config = dict(
    arch='convformer',
    experts_per_token=2,
    shared_expert=False,
    depths=[5, 5, 5],
    residual_init='zero_last',
    eps=1e-08,
    one_sided=False,
    adamw_lr_other_params=0.0026,
    final_lr_fraction=0,
)
Rows from block 9 of a small image classifier, named by matrix and row number. Rows with one number within an expert belong to one neuron, the router's apart. Each number is 128 + 32 x the weight over its row's rms, rounded and kept within 0 to 255. All counts start at 0. Numbers have three digits each. After the name is the row's rms in percent of the matrix's.
Before each expert's rows are labels from the 100 images, of 14976, where the router gives the expert most weight on average: "top examples" is what is common among them. Only what is clearly more common there than usual is listed. The data: rosettes with rotational symmetry.
# router: router (model.blocks.9.mlp.router.weight, 4x192, trained with AdamW), inputs 0-95
# up: expert up (model.blocks.9.mlp.up, 4x96x192), inputs 0-95
# down: expert down (model.blocks.9.mlp.down, 4x192x96, transposed), outputs 0-95

# expert 2
top examples: five-fold; four-fold
router.2 110:106079127124158083180128157139157071162135178103155077110120138113114109109106119158133094161192139092059147117132170106160131133116110142152116076140092130104173153104084128142110099112109189115157130115120111128105080154108164115135143109149145084102145121099143093169079083106130102092
up.7 097:176128128128128081128128128128128128128118128128128128132128128128128128128128128128128128151128128128081128128188128177080069052128128128095154099128128128116128128128160080128128128087128128128128128128128128128128147000181128128128128184159128128047128128128128131128128097170128129128
down.7 107:128128128128128147128128128128113128115159128128128128128128128128128086128128128202128128128127128128165221109128128199128114128128128189128128143128128128128128135128075128128128128093128128128128128128100128128128000128125128128128010128128128176128163049214128128128128229073128128128
up.8 096:128128065128128128128128177101128128128128128128125089128060128128128128128070128119124197128005091128128128128128128126128142128156128128128128077128058128128128154087197128128128128128128128067128128172128128128128080128128128128193128110061039128128128128128128128128128128128068128078
down.8 094:128166128128128128203128128128128128177156128046128169128128210224128005128131128128146094128128128128169128128128128128128128128128128128153128128086210128128128128128128039128132190128156128087128128097128128128128138128128128128128128128128124128128128128131128185128128128138128128128
up.9 122:084128088197128128098216128129177128115128128128128135179179128128128128149128128190128128109128128128128128128128128128128128154136128198128128128128128128133113128128057128055167087128188128128194128128128128128225128141147191128128178128128188128128149189128128128234108187128128128128
down.9 105:128108128069152128128128128128128082128082128255128094055092128023056128088128128128128128128109112128111255128128128128128128128128128112128128128128165212128128119128128128128100178128128128098128128088128128128128128128128128128128078128128128128128128128128128128128152128128128128128
up.10 117:128128128128128089128128200180128128128128214231128128184128128074188032128093145066068128128059128128128128128128128050188128128104128068128128128128128216118128128128128128116128128232128128128157128128103082128204128128134128128128128000128128128128128104092128128198128128128128079074
down.10 113:073128140128128128128209058128128110116220128128128128087128187161133166128052128165128128128128128128168128152128128128058128128128201057128128042128128128128128128128128125128157128097128128077128128085160128101074188078044187048095128155128128128128128141128121022128150091065128128128
up.11 092:128128128017128128128128056128197128091128128131219128063128128128146128131128128128051128128128128128128217128080128128128128108128075128128128229128128128128128128128128128128170128128128106128128128128128128155128128128128128128128128128159128128218128079128128128128128114200135128128
down.11 082:128136128186128128128128128128128128128128246128128128128075232128128128128128128128074193128128153128128099065128128214219229128128128128094151128128128128128128128064128128128106128128128128128128128128037128128128146128128075128128128160128128095128128167218128128128128128128128128128
up.12 086:128128177128128128128128128128128069077128128128089128128128164128128128128128128078128128128128128128128173128128128128128128128215128205128188128128196112128128128158128149128128172068128128076128096161128128128128128206128128128072128178090128107128128128128078128128135076128128130128
down.12 091:227128128159128128128128128128128186128081128128195128128117128128031128128128128128128184063076128128128128128128128128128134128064060128128128128128128128128128135128104128090128128128185128128051128128128128128128128172235105128128073072128128150128128128128128128128093057128093128128
up.13 125:128128128117128128123163128128128128152128029129137066172128059085227128109106128128128199128077128072141068128128128073128167093048128155212128128128086220128128128217065128128128128126128145084128128128128128057074128156128128128038128099110128128127128214128128128128128128128085128128
down.13 130:128128166176128190128128113107128044128128128128128128168086167144128128128092128128002140128128128128128128128218071068128128128128080128128128128182128128128128105128128208128128128128128128162128128090069098068128128077128128123128074128128054128193126128128137081128153108156128128167
up.14 080:033178128128128128128128000128027128128128128100128128063084128128128145101128128128128084128128128213109075066128128128089128162128116128128155128128128128128128195192128128128141128128166128128128128128128083128125128128128128128162128067128128128128079128128128128223222128128085128128
down.14 094:195128128128088109128128179128128128128128100128230128128128183205128128128096174128128128128128153128128153128123128255128171128128128128128128128138128128128128128154128128128096177128128128128128128165128128108128190128119128128128099128128128128128152128025128128048086128060165128128
up.15 094:030128128128102128128128128128128128128128128128128128062128196128128128128128128166104128128124128128138128128058171128128128128128128128128128173101095081128128128179088128095200128128128128128128128168128128128113088128217128128128128128128225128190090178000128109128128013134128128089
down.15 095:128216128128128128128158106128128073088128092071128248128128128128128128128128227128128128128086128128128170128128128128057188045143128128039075128128128128128128225190128128128128128128128152128128128105128128115049072128128128128128128104128128121128156128128010128128128128128141128161
up.16 104:128128128128128128206190050128128128128128128128128128128081128128128128128075098133128212138158128154128128128128085190163128168128207090128128218128181128054128128128128205128128128128128128128128128128188175128128128128128128148210128128128177170128128128128128128128128128128087106096
down.16 097:128142128177128128052128184128128128128128128128128111000128204128128128128128128128128128128171088128128128050128128128128218128128128183155128128128018066128122128128156046128134206128148079166128128128128128165128057128128128128115128128128128128128128128128128201128128128082128128128
up.17 077:128128128070128128128240218128128128128128128128117238128128128128128074128059128179128128128128128128195128128128128128128128128128128000128120128128128128128128109128112128128108128128128128128128174128128046128142128128128128162128128128128098171128077138062128128128128128128151128128
down.17 080:128128080128128255128128128128128128128128128128128128128125038128085128128128128124128128128081128128222128162128128128128156128032062146167128128128128128128128128239128128128100128128128128155128128128128128128128128128128255128128143128128128183135128128128128128128128128128128128128
up.18 086:200086128214029128059128128021098128099128150128221031128128128128128128128155128128126128128128128128128128128198098128128128128128209128128128128128128097128128078128129128128128128155128139128128128128076128128128128128128128000128128128128146125060128132128128187128128128128062128202
down.18 084:128128178128184112184128105128128128128128128128128132128071128128128214128128128128128128128128128128135107128128128128209128128128128128128128128128207128128104128057208128204128128128128122128128128128128128128069067128128128213162128128128128128128128128128128119128128128128128128128
up.19 104:180193128128150128212128128128128128128218128128128067128049128128128128168173128107160128188128128128128142128128123128054194255128195128128128128128128128159128128128105096128154128128128128043143128128128030128128128128207151128128128128128128128128151128128128128105128128128128128128
down.19 096:128144128128174128128128128191157133128169128128128128128128128214154074026128128128128128113128128128128198196128128128181128047128128030128128128099128128085128128128064128128128128128161216128128190053128128128192128062092133128128128128128128105100089128128133128128128128121128105128
up.20 113:207128128172198128128103128128205128128128197128135128168128117128128041128128128080128128128128128107128128128039128084132128128128052128128128041128216128128138128128076128128128076128128128125128128128128228097128127142128128128105128128128163128128060128128128102128128192128069032074
down.20 107:128128128128128090128160128128091128137128128128114128123128128128128128128047255155200079128128141128178128105128128200128128197128128128205121128128128128128176128128128128128112156137128128128128121128075034128128128128128128128081128128128062128128128128000115128124128128146131128184
up.21 120:128128128128205201163128128128128128128128109033058128128128176128128114128097110185076150143128128128128173119128128030128116128128095108128109128128128128119206128128128124128163128128128086128166128060185210005128128128128128128129128128128128205076128128128174128207186128128128128128
down.21 116:128128130128187128128111128096128128128128128202128059128214128128026128128128062128128128139128170128128108128124128128128128128042128091204128137065161128186128128128128128048137128074128128128128128128128128089000128128128128112087229128033068128128128128128128128061128128128077128128
up.22 100:128128128127128128128128106208128128081128042128128128071128238128128128128128128128128128128128184069128128128166128128128128042128128128155128128128128128128128128128032128137128192128128128128120128128128128128128128162157144128128128128226053071128150128128128094158052128128128128128
down.22 101:128126128128180128180052128128128128127128128128128086053158128128128128202128128128128128128128094155128113128128128255128128089154128128128128068057085119155124128128128128139128128128128105128128128128128128128128128128071128128100128128128128128143128145128128128111128128128128045128

# expert 0
top examples: ten-fold
router.0 091:149128137123125088117113145125110068070182153167123135081146167109100122198123107118162151105056098120119133218126137125135147165164140132147110106163151124099176116148072122157178107080138105156130144128169120201164102120157092087120180166125084105091165164137133152086133131113114087172
up.7 093:146180128128128128051219034128194128128218128208128167110077128174128066128040202128128128128128128128093128128128128128128167223128128051128128160053122128128111128128128023128128128128128133128128128128128128095128128128174124128128128128129039128128128091128128128128128128128128146128
down.7 088:021166168128128128128128237163128128049128128128128121128128128128128128231255128092070128128075128128128128128128128128155128098098128171198128128101128128128128128128128077128174152128128128128146050128089128174128128128128128128128128128128128151142088194128128128128123128128128128128
up.8 121:214128084128150160113102084128167105128187128128092128182128122128178128128128128128098205048128128181128128227128128125128130128128128128072085128128128154128128128035128128080178128128128128128105128169090128128129128128059128235128128128128098128128155128061128128128128128170128128128
down.8 108:128128128128073128080204089128128128128128168128183128128128128079128128128128113128128128128016128128163128128128128128163158128128125157128128149128250121128128117128165226128128173128128067161128128042103098128084128128205128134117128128151128128128128128128119066128189128128172128128
up.9 097:145128128128128128128128128128128128111128128053128128128128128128128128128128128128128105128128128149128125128128128195128128128128128068128128128128162128128128128244128054128128128128128128128208128128128128128198128099128128128128196128128128128128128128128128228128180128128128128059
down.9 104:128128128128255128190128128150128047153078128222128128128128128128128128128128188111065084128165128106128128113128183109128188128128092128128128128128065159128238128128128128128128128128128128128128212138128128128088128128128056239128084128128086052128128114128128061128085128076128128128
up.10 095:128098128128128128128128128128128128128128128128071186128128128128211128128159128128128110128128128079128241128110128128128128128198128128128162128128128128128161128128128128128128092121128128128128128128144128128128041128128128128128128128128128161128128130000128128128128128128050128128
down.10 098:093128128128198128128128128128128172128128128112255128128128060128128128128057128128183128128128128101128128201124128109128128128128128128128128128128128128022183128150112128127128105128093128184128128128128128235128135207128128128159186077128171128196128128128039128128128094128128128128
up.11 080:128128128128128128128128128128144093080090047128128064128128128083128128099128174128128128128128128128052128125128128128128128128128128128128195128144146076128128128128194126128128128128041128128128128171128128128128128128070128128128129128128128128166153128128224128128128128128123128128
down.11 083:128128193128128094128128114128128128128128128128128128128128128207128128144128128128191087128128128128079128128128128038128157128128128089193169128128128128211128128128128208128141091128128066035128102093128128128128128128128084128073040172128131128087169128128010128128149128145057128128
up.12 076:128128128088128128128128114128070199128128185157162061073104187128128255128128128128128128128128128181128128128080128199128226080128128054128128128128184128159128220128197181179068128128128128128128128128128103039128128128128193128128128128128128128128128128128128128128128128177128211128
down.12 084:128128128128073124128070163184128146136171128128133176128128106128128128128128128128128128128128128128128136128128130155128070128128128128136153128128128049082086128128128128128128128128128128128255128166128128128128128128190128128128128128128172128128123050128203128138159128093255128128
up.13 119:120128016133202192128128128059110128083128164179128107128173227128128131140128128128128128080127071055128075128141128128128128098128128128083128128220128128128128128128128128128128151015128128128163128128128128134128128128128106128154128174128105128128171128128128128000128128128128128128
down.13 108:128128128128128128158128128128128086128128091128128128128128128128128128128128128097128128128128128128128139128205128128128128128128128128112128128128090128128128188038128032128128128128189128042154128128157077128145128142128127102128128189128184128128128163128128205255128169197128128128
up.14 102:128128076128128128128128128128128022128128128206128061128128128128128223047128128128128128128128128095037128202128128128147128148128128128155128128128128215128182128128202214128090207128046105128145128128128216085128128128128128204128128194128128128139128128195128128128189128178128128128
down.14 110:128128172100128128128128128128128128128076128128215128146123128196128175128128128128111128128144215128128128091068128128128047127128128128128128128128191170128128128074128128128128128128148128042188128128128128128128128128128179128074128128048149128115128105128128128128181125128128148128
up.15 102:128091128209128128026128128128128148128128230081128128128128128128128128128073067128143128128128160128000128213200128207128128169128128128128128128128123128128138128128128128128128140172060128128128128128128103128128201128128128128067187128128128128147128128128128218128128128128183128128
down.15 107:128128128128128157156128165128068128150128128128032128128128128128086128128128092134128128147128175128128128128128055128128128178128128125128128102063128128128128128128128128154128128123128128128128128128128128060128128128128128101128128128034128169112121128128060000128128128128128128128
up.16 077:128128087128128128128128067128093128181128087128128128128128085128187128029128128128128128128188128128170128128054128128128032128128128128128130128058128128128113128075128128128128128128128128128128128128128128128128128128059128128128048128128128128007128082128133128128128128128128128042
down.16 087:128128128128128128174128222180128128128113128128128128128128128128016077111058128128128116125128128140128128188128165128128187128128128009128128128128128128128128128211128128128198105198105037128128093128095128128128128000160200128128128128052128128128128128128128128128128059128057128128
up.17 130:128236225128128128060128128128128128128128166128128128128128128184116128128128128114128128128128190128128128128181128128128128056128158128128177128128128128128128125128090128128157128122097128128128128128128136155051128071230057128128162213128098204128128128128128128128128142128128128128
down.17 136:128128065128051128209128128174128128144128192048128151087185128128153018128163128055128128128039056128109128178128128128074128128128128219128128128128128128173128128128128138163155128128128128128186138128128128116197128174144200128128109128128128128128128128128128128180021128128128128128
up.18 106:128128177128128128128128058161206161068128128128128128067128128128128128128145128128128204168128128128162137128128131128128114128128128128128128196128128128150206128128128063192128128128135128107086128128128128128204192135059195128192128191128128128114128128128069128213128128128205128102
down.18 120:058128128128128206128128148128111128128134128128128128128128141128128073172128128128097094128128175184128146128161117128031128072158155128128128128044095128128128128108236128128128074128128196120128083128212185128171128128128084128128128122128128178128128196150128128128128091255159128122
up.19 103:128153128128166128114128104128128128128192128128128128128128128099175128128128128128128058062128128128128128128098128103128128128142128126128055128128128154128128128211128128128128128128128078128128128066185128219128085128120128128128128128128128128128230128245128128128078128128166180128
down.19 103:146128128128128105128128128128128148219128128128128128163209128128168114040128128128128128128160128128128128128143128128128194128135128128128194128128128189128130105102128128128128128128128128146128128128128211128128176128128128128128157128128128128088128128022140128128128128128131128128
up.20 093:128128128127128128202147128128128128128249128060128175128181057128128103128109126105128128128142128128128128128128128128128128128128128128128128166110128128128128128090128128128128214128128128128128128128128128128147064128068128128128128128128128128128128128128119065128128065128055128128
down.20 095:128128128128128128183128172124128128128128114128128052128128128091128128128173128128158128128128128128091128128128147128128128202041128128128128128085128231161135182128122128128128000128128128128128128020128161128089039128128128128028128128128160095128128124128128128130128128128079128128
up.21 116:189128128128128128084128071148128128210128032128128128128128128160128128128128128112172128128094128146128128128128167128163128118128128128128128128146128128124128200128128128128128128128128067128128187128128226128128120129188097128098128128128128128128128128224128128128072165119128128128
down.21 102:128128128128128084128148128128205128128128128128139128128128128128145186065128108128128182128128128097158128128128100128162128128128128075128180025128128128128128128121065128145128128128128082128128128128128128128128128128037192128128128128128128047128128128128128128128128128128063128128
up.22 104:094128128128128130128128082128128128128128128128128128128128128128128147128099128100215128100235128042128158128128128128128128128128128188128196128128135128128128177128128128128059128128128173128160128128128209128173128128080128128128186102128134128128128128128128093255128128069128128079
down.22 096:128110128128129158128128128128128128128128128128135128051128128128128128221128173128087214128128162128143128138128068100128185106128189128128128207091181128128145157128128128128230220128128075128128090128128121128128128128128128128079096128128092128128128181128128128128128128128058128198

# expert 1
top examples: off centre; dark
router.1 092:121152121126124144141115123132051171085055147107155133141128113134137143150186072136119125135157122124073129116094121186095119119105128069162125134128122105178073133146186094110115125109054087140108098084127152137144139131113165152149059122131160082105108148126105078167113176155171122159
up.7 105:128128128128128128128128133128055204128128128128128128128065128212105128128128106128128128128128128128128128128034158128128128128128128194128128172128118166128222128128128128128128128128128128058045089128128128085128128128128128128128128132128105168050128128135128174128003128087100128128
down.7 097:128128128128128128128127128128128128120122128135128233128128082128173000128101186128095128128083128128128128128055128128128128157128128128128031128128128128036062128146128128128224163128128128128128128128128128128128128128154128128128066012128128128128128128128128128065153160128201128128
up.8 092:128128126128046128128128128128128231000158128128128128128128203128128128128128128121128128128128217201128128128128128128107128128128199128161128128128128128094150128128128216128128128128128128128058060041165128128128128128128128096128128128128128128185175128096128128128128076128118154197
down.8 095:128128185128128128156128209128010128128128128128155128128128066128128128128128128127077170220081128153128248128040128128041034128128128128128128128128128135128128128128135128107122128128128128128128128128128128128128128188128117039075128098128128128126128128128128060128032211128128128128
up.9 124:093128090157128128171128081128073182128050128128128128055036128128128128090128101128128128128128128191128128128128229155128128128128128128104128128128128186128076173128085128128007128128138128128128154180192128128128128106128128128218128128128128100128128139128128128128051128130128128179
down.9 128:128128135128105128128128171128128069128128128128128154128128128128128128110128128156128128128045128017063172128128046128086128170128180128098096128128108128128128128128159128065128128177107057128128128128128040128128128211128178128128078097058128082128092128042057141128128084128128128097
up.10 106:128128128128128128128124146025128128128128128184086175153128128128128128128128128128168203128128128062008128128128241239020128078157177128128128128128078128128128159161058128128061073095128196128128128128128128128166128128128128128128128152128128128128035128086073128128076128128128128128
down.10 092:128128128128117191128128128201128084128135128128128029128033128128128080128128136128128128128128128128148128128128128128128128128128128090128128128105128157144128128026128128128128128128128128128128128154002128128128128240160128096162047128128128128128128147128143128128128000120128143128
up.11 123:064070128128109128128128082128069128128128128128128160128128128102170068128165119128021128128128079099128128249128174128128128128128128128128128128093128128128128128105128128128067069114177118128128128128128128128193128128128128128128037097128128128128104128032148128128128128128128145110
down.11 114:128128128158128232213128161128128063128128128128128128128145128128128094128128128128213128128128128140128128128090098128128128128128128128128128128185128128128175097144128128128128128159128128128128128092128128157128071128128128128128102179075142215073128128091128128128128126155128128128
up.12 100:128052128128128128128128173128077094071112128128128128128128074128128128119128128128128128128128128128128128128128128128128128091128128128128128128075192081128128164128057128128128053128128073128160128128101128128149128128128128128128038171128128128128128009158128122128067116128175148128
down.12 093:101128128128128128128128128128128090086128128128200128128128128128128128128128128128128033128074128128128128128128128128128128128140053128128128128128128128128128128220128128128128128128128128128128128128128128128041128128128128052128128026176128104128128128078128128128128128128128128128
up.13 108:128128128020128128128128167128099128108050128128128128128128128191128128128128128128128128128128128202160128128128188128128128199128161128128128171196128128128128128074128255162128128128105033128071139128128128079124128128128128216100128128128128148128177128128062127128176128128128128186
down.13 118:091109128128128128128128128109128180159128128098182128128198128128128128205128128128128128165128128111082128166145092054128128128128128128064128128128128128128128091133128128128128181128153192128128128128128128128128184022128176055128195155128151128128128152036128103128128082128078128128
up.14 092:128128128128128090128168128128128128128128178128152128122128128128113128091128093214128128128128128125128128128057176128128128175128128024195128085128207128136128128106128128128128068092179042152128128164128128128128109193128128128128128118128128089178128128128183128128128128128128128128
down.14 106:078128128128124128128112097115227128128205128128128082128091128128128128194128128197185128128128080087069128128128128128083128128128128128128128128128128128128131062128128128128128128128203128128128128080109135170112128128128128173128128128128128093055199128128128128128069128128128179232
up.15 108:113187128128128174134140128140128128128209095206128128128099128128128128128128128128128128090164128128128128128128171128128128128161128086128106128128128128083186128070128061151148128128128128128128128178153128238128128041128108091128131128128128128128128128128128229121092128128128075000
down.15 109:128128128128128128076128158061157108201128088105103128128128128128169100128128116128196128161216128128221111128128195128064220128128218177171128109136103128168140128128128089128217128037077103128128128070128128128162128128102128062171128202128153128128128128138040254128158128128128126185
up.16 105:128206070120128128128128128128128093100171200128128166128128128063151036128179128094128167128088128093128128121197128128128174128128227128068128158220128128128128128128128128128128128128128128152128185087128128179199132063128128128109128128139128128128128128128128128128128128128156128128
down.16 095:128128179128128128235128128128128128128128128128128084094128128128128128176128139128128143207128000128128128134128186128128128078128128041054054128196128128128120005128128113107238195128143128128178128128128128128128128128255136128153128128128128172128128128128128147128188153128128128128
up.17 111:067128125128128113128128128128045128128128009091128128128049128128128128128128128128128070128195128128128128128128128128128195128014128084191128128170128073128007128136128151128153096153128128128128234169107128128128128082128128128148128074128128128128032128128102072128128128128128092128
down.17 118:194183184128128128123128094128128128128128113128089128128128128097128229128128184128128128150115128128128128128128128111225128128093128128128213128042128128128128152048128128128111128128128128128128095128177128128159156078169201115160088178128128177128203143090048128128128128128128183128
up.18 109:091093066128206128116128128128128128078103128128163128182156179128212087128128088128171128128085128128080128060128107128168141128128128128117128126128128128216128128128154070128128128128128137128060128148033103128128077176163128199200057128128128128128128128128128128128064128128097179128
down.18 104:145128167133128128128084128128162128128128128217128128204052207132128128051201127128128077212128105221163128116115128188128128128182128076054128128224128066128128128128128128128128128128128128128128128128072197128222128128128128171115128066128099138123128128128175121128128128128128155108
up.19 108:128128128128128128128128128128027171128128128128128057128128128128106128104167065189198128133128033128128128128128188128128128128161128128128128128128128128105128173187128084128128079128128128128069128128147128110128124128128128251115128128084128128078128128131128128128122128128128128128
down.19 105:128128128128128128128074128128128128175128149128128128128128128128128128128128174128076128128128128195079128128128075180128091128128191128128096128128128128128128128128061128128128128211128128138128174128128128128128128128128215096120111128189208035128066128128128111128128142128205120188
up.20 090:128126128175128128128128128128128128128128128203128192128128128128128128128128128128128128066128099128128128205128128048023128128199156128230128068128128128128128128128128128128128128128021128128076054128170128128199080090128128058095128128128128189048128128128128255128128128128128189090
down.20 088:128109128133036184128197128128172128128091128128128128128171085128128128138128128145128128128128128128128170127069128128128128128128128128128128128205064128128128128128208128061128128048128128059128128128128128142128128111128061128128128128128128128128128128100128128128128029228128128128
up.21 087:128128128128128128128150128128128128128128128128040128128128185128128112128128128128124128128128128128138128128128176128127128128168096128177128079128128128128100138074128185185128128128128164128128128165128128128128128128128128128128128079128186176071190151128128196128028128128203128128
down.21 091:128128128128128148128128128128128152142128128128211128142084128077128175128128128128128128128128128156128128128128205128128128128128128070128128128128128207175128128172128025015128128128128097128128082128102070128128128128128128128128128128054128087244187128128128128064128170139128128128
up.22 119:128146149128128128128128128128179128128128128025128128128128128128127192128128128128128128128179128128128109128088128237143128128128174128128103105128150128128128128128128128079128194128048128128128163107128227088128128096197128124128128128128128128128166128128198128144128128128153081128
down.22 108:110128128128128145156166128226126128147128128128128096128128128128128128128128128128116128128128118187089178128128118018128128045128086128128128128128128128128128079194128128128128047128063165128128025093032128128128171128085058128128128128066128128128128128128128128128128128128205203176

# expert 3
top examples: ten-fold; nine-fold
router.3 106:152168099101146171121090113144122172142144115114157154168128150101113156076094140133074085196109157146191118086114050132138154060102116142100112175084127152103105127148172139089093173173141120104093149153104128100102184180123119162117166068063138134116114086144094139086190118107094136126
up.7 119:128075036128120215128133128147128128128128128128128187026128128099128128128120128128128128128128128128123179185128076118220128128128128128128128128128175128128128128128066128190107128199128019174181128128112128128125128128128128128090128128128177080128128128034173128154107128128031128177
down.7 104:128128128128128087128128128169058176128128128157128128128128128196128047128128128128128128128124128128128128119128187128128184128063128180070057217128128128128128128128128128128157128081128159114128128128022128128128098117207128135071128128128128128128128128176128128128159128172167128097
up.8 083:128128253128128128128128120128128157128128222128128128128152128128128128128185128128106128050172128100128128165128128128128128187134128128128103128128128128128128128128128234154151128092128128128128128128128128120045128128134187128128128120128223194128128128128085114128128128128128098128
down.8 072:128128128128068128080175128128128079128128128128128188199128128128128149128128045128128126128128128189128128128128128128128128128128128128128128128157128128128128128128188065128128128128128128128128128128128128128188128128128012128128128210128128078128128192217128128128128128128149165128
up.9 109:128231128128128127128128091091128128128128031067128128121128128166128168128128128128128128128128128128128128164048165115128081128128128128128191128128128060128128128137128224128086128128128128128128137128128128128128180088098128128128128128128128128128037128128128128128164128147128128128
down.9 113:191128104128128097128154132128128128128071128128128128128128128128128128185128128128128107180104068128128128128128128196209128128049076128128059083097125128128129128128119121128173128128128128146128098044128128128054128128178128113128070128128128128128128128104128098200236153083128128128
up.10 105:128014116128179128128128128128128128095128128128204128129216128166113146128128244154153114095128128128128128132149049128128056128150128128128059070128128128083128128128128128128128128128042128087128031128128128128121128128128128128128128110128128128128128128078128128128128156128128128128
down.10 088:128227128128128183128128155141103128128128128128126128191128030112128128128128128171061127128128128128128128152128128128219128128128128128128128128099128249192128128128091163128128128128128128219082192128128128128128128176128128128139128128128061128128128128128159128128092181128128128128
up.11 122:128128128128128150128128128128128128128128128178128128128128128128128183128128128128128128128202128128128128194128128175128128128250128128140128128166098222151088128142128041128204128048092128128128117128128128128164128128128128128128128128137128128163116128179128156128037128063128094147
down.11 120:128128128128062252037128128128128160128128128110128143128059128128128128128035128128128128128128128128092164052128095128128157128199128128128128128128128128155209155128128128077128128169128128128128120167128103128128128128128128102128128128146092128128157128128128165125120181191128128128
up.12 107:128171128128239128128069128128080128128080128128128128128085128095128128128128128128128069128128155128128072128128128054128128128128128128128128128128128224183128128084128174128128148128100128128128128128170176128128076128128128128128128090128128128128128138128178128170128128191154136128
down.12 107:193128128124128128128121051128160060128128188128128128128128128128128174128128128128128128128128162128128128128193128128128128128128128128128128128128082128128128128128128128128128105128176128128247041128128128128127128128143128128128082128073128128128078128128093128128128128128128204128
up.13 078:069128128128128059128022128177193165186128229197128128128128128128128128059128128213128128128128128128128128128128128128128203128128113128128128128182128128128158128128128183128128128047128128128128000128045128190128128128128128000128128128128128128128128128128128128128128128128128128040
down.13 090:128128128128116128128128128128128128128157128128194128128128128128128128128128023006217093169128128128128128128184128128128145128128128128128128128133128128105128128128128128128009128128128128128128176128128128128128128128128128128128128091128062128128128128128163128074128128128128128190
up.14 086:128031000128133128128144128093128195128128162128128128137128128128128128128128146128128128248210128128128128135128128128178128128128128128128128128128128128128128128128128093196128128128128128128128128128128128128128030128128128128128250128128128128128196128128128128128128133128128128128
down.14 084:128128191211174128128128128118128128128144128128128121159128060165128064128087128103128128043128203128128224128128128205128128128106128128128128128098128128254128128128128177128128128128106128128128065235128128155128128128128128128128128095203128138109128033128128149128128128128128128128
up.15 100:128128128121128190128128221128128128128128226128152128207173123128128128128128128128128202128128128128168128128128172079066128128128128128128167128138128128128128128128128128128088017128128128150128142128128133095128059128159073128128128058111128128128128128046128083060128128128128080103
down.15 106:128128128207128128174128076128128128162128073185011128128128054128128128101128112128128163128128128128128128128174128242128090128128123128128079066128128128128128128097104128128128128061128128075144173128128128174128128128109128067128128190128128128128128128128128086128128128128128128128
up.16 101:128128128128131128128128109128145128109128128048128128194128207128128128128128168128128085128128128128128139128140128128128128200128180128128128128128128128128067128128106128128128128128128128183072128128128128159128128128054128179193128128176058128128174209128128128119128128128128128120
down.16 106:080128128128128128084128128138128128154151128215211044128128128126128128128085128128191128140175128128128057128128234095128128128128128128128128154128079132128128017128128128081128128128128097128128128128128128128128128080128128128128128128128128045007161128128128078174128083128105128128
up.17 088:128128128128128128128128035128207128128128128128079127146128050213128128134128128155128237068159128128128070128128128070128128128128144129128172128128128019128120128128128128128128103128128128224127128084128128128023148128128128128128128128128128196218128128171128128128128220077128044042
down.17 087:134128128128128128128128128128128204128128128128128128144128062167128128128128252040128117217128128128128128128074110128168128128128128128128128128070128128128128128093113189128128128128128128073128076207128128128128071128128128128128128128128128128128128093128198128106179128128145128128
up.18 106:128128106128128128128128128175083128128128067128128128074128128128128128044064128128133128128128128128128128124095128220128128128128034128128128203128128033065255128128128128128128128128128128128128128128172169128128128049189128128069128162112128128128128082128216111166128128128151128128
down.18 089:132056117147128128128099137128065128128128185128065128128128128128042128128128128128128128128128128128036128128168128086128128128128213128128128220128128128128128128128128128128194224226128128128128128051128128128128171176128128128128128128117128128128128128170128128128039128132128128115
up.19 120:128128128099128189128128128128128138153155128183064128168138176128079141128123169128128017162128128182128128128128109047190128170128128128128128077128204128128069128128128128128128128160128128128128128165128128050128128128128128128037128060090128128128128128128128173088128128128128128128
down.19 106:128128128128128050199128128128052128148128164059151128128128128054128128128128085132128128128128128128128128128135128128062128128128128128128084165128128193128128151128114066128118128128128128128128253128128128128128128128128098221128128128128128018152128128128128128128128192128128128128
up.20 083:128128128225080128128128128176128128104128199128128128128128128146213128159128180128143159073128219129128128128128128046128128054128148128216128128128128128128128128202128059128128128128128128128131128128121085199128119128128128128128128080128128128128128128128096128063128209128085128035
down.20 092:128165128128128039068138128060128030128128128128128125128084081128128176103149128099128128128128035128127128128128097128128056179128128128128128190128128128128128128128194128128128128128128128128128128128219163090128128128128198128128128186128138128128128128128128128128128128151128103128
up.21 110:109128128067075173145128128255128128128080128128051128128128128113187093178083128128128128128128128128128128170128128128128186128128166128057128169090069128128128128206128133157025128128097081128128128128128128128128128156128128128128128128040128128128128128022070159191171119082128128137
down.21 112:128161150234128184125128128128128151128128128188086128150128128128169128200182128081029128128135128128128065128090128128038128171116128128168128128128216128128128128128128128128128128072128128087135128210175128113128160128128178128128128175171128164128128119128128128128128128128128128048
up.22 088:128128128128128128128128128128128128102128098128128128082128128128055128128128133128128128128128169128128128128128128128128128128128128106128128128105128128128169227128229128128128204128128028128053128128128128128051076232128128128096128128128128128128128128183128155128128128128128128128
down.22 090:123129128128128128128128128128128128128193128128128128181128128128128128040128128128155128128128108128128128128075081128128128111128171128128128128128128128128128025128128128128128128128128129128128128243128076114169116128128128128128128128128160128128128128128163128128128096128184128128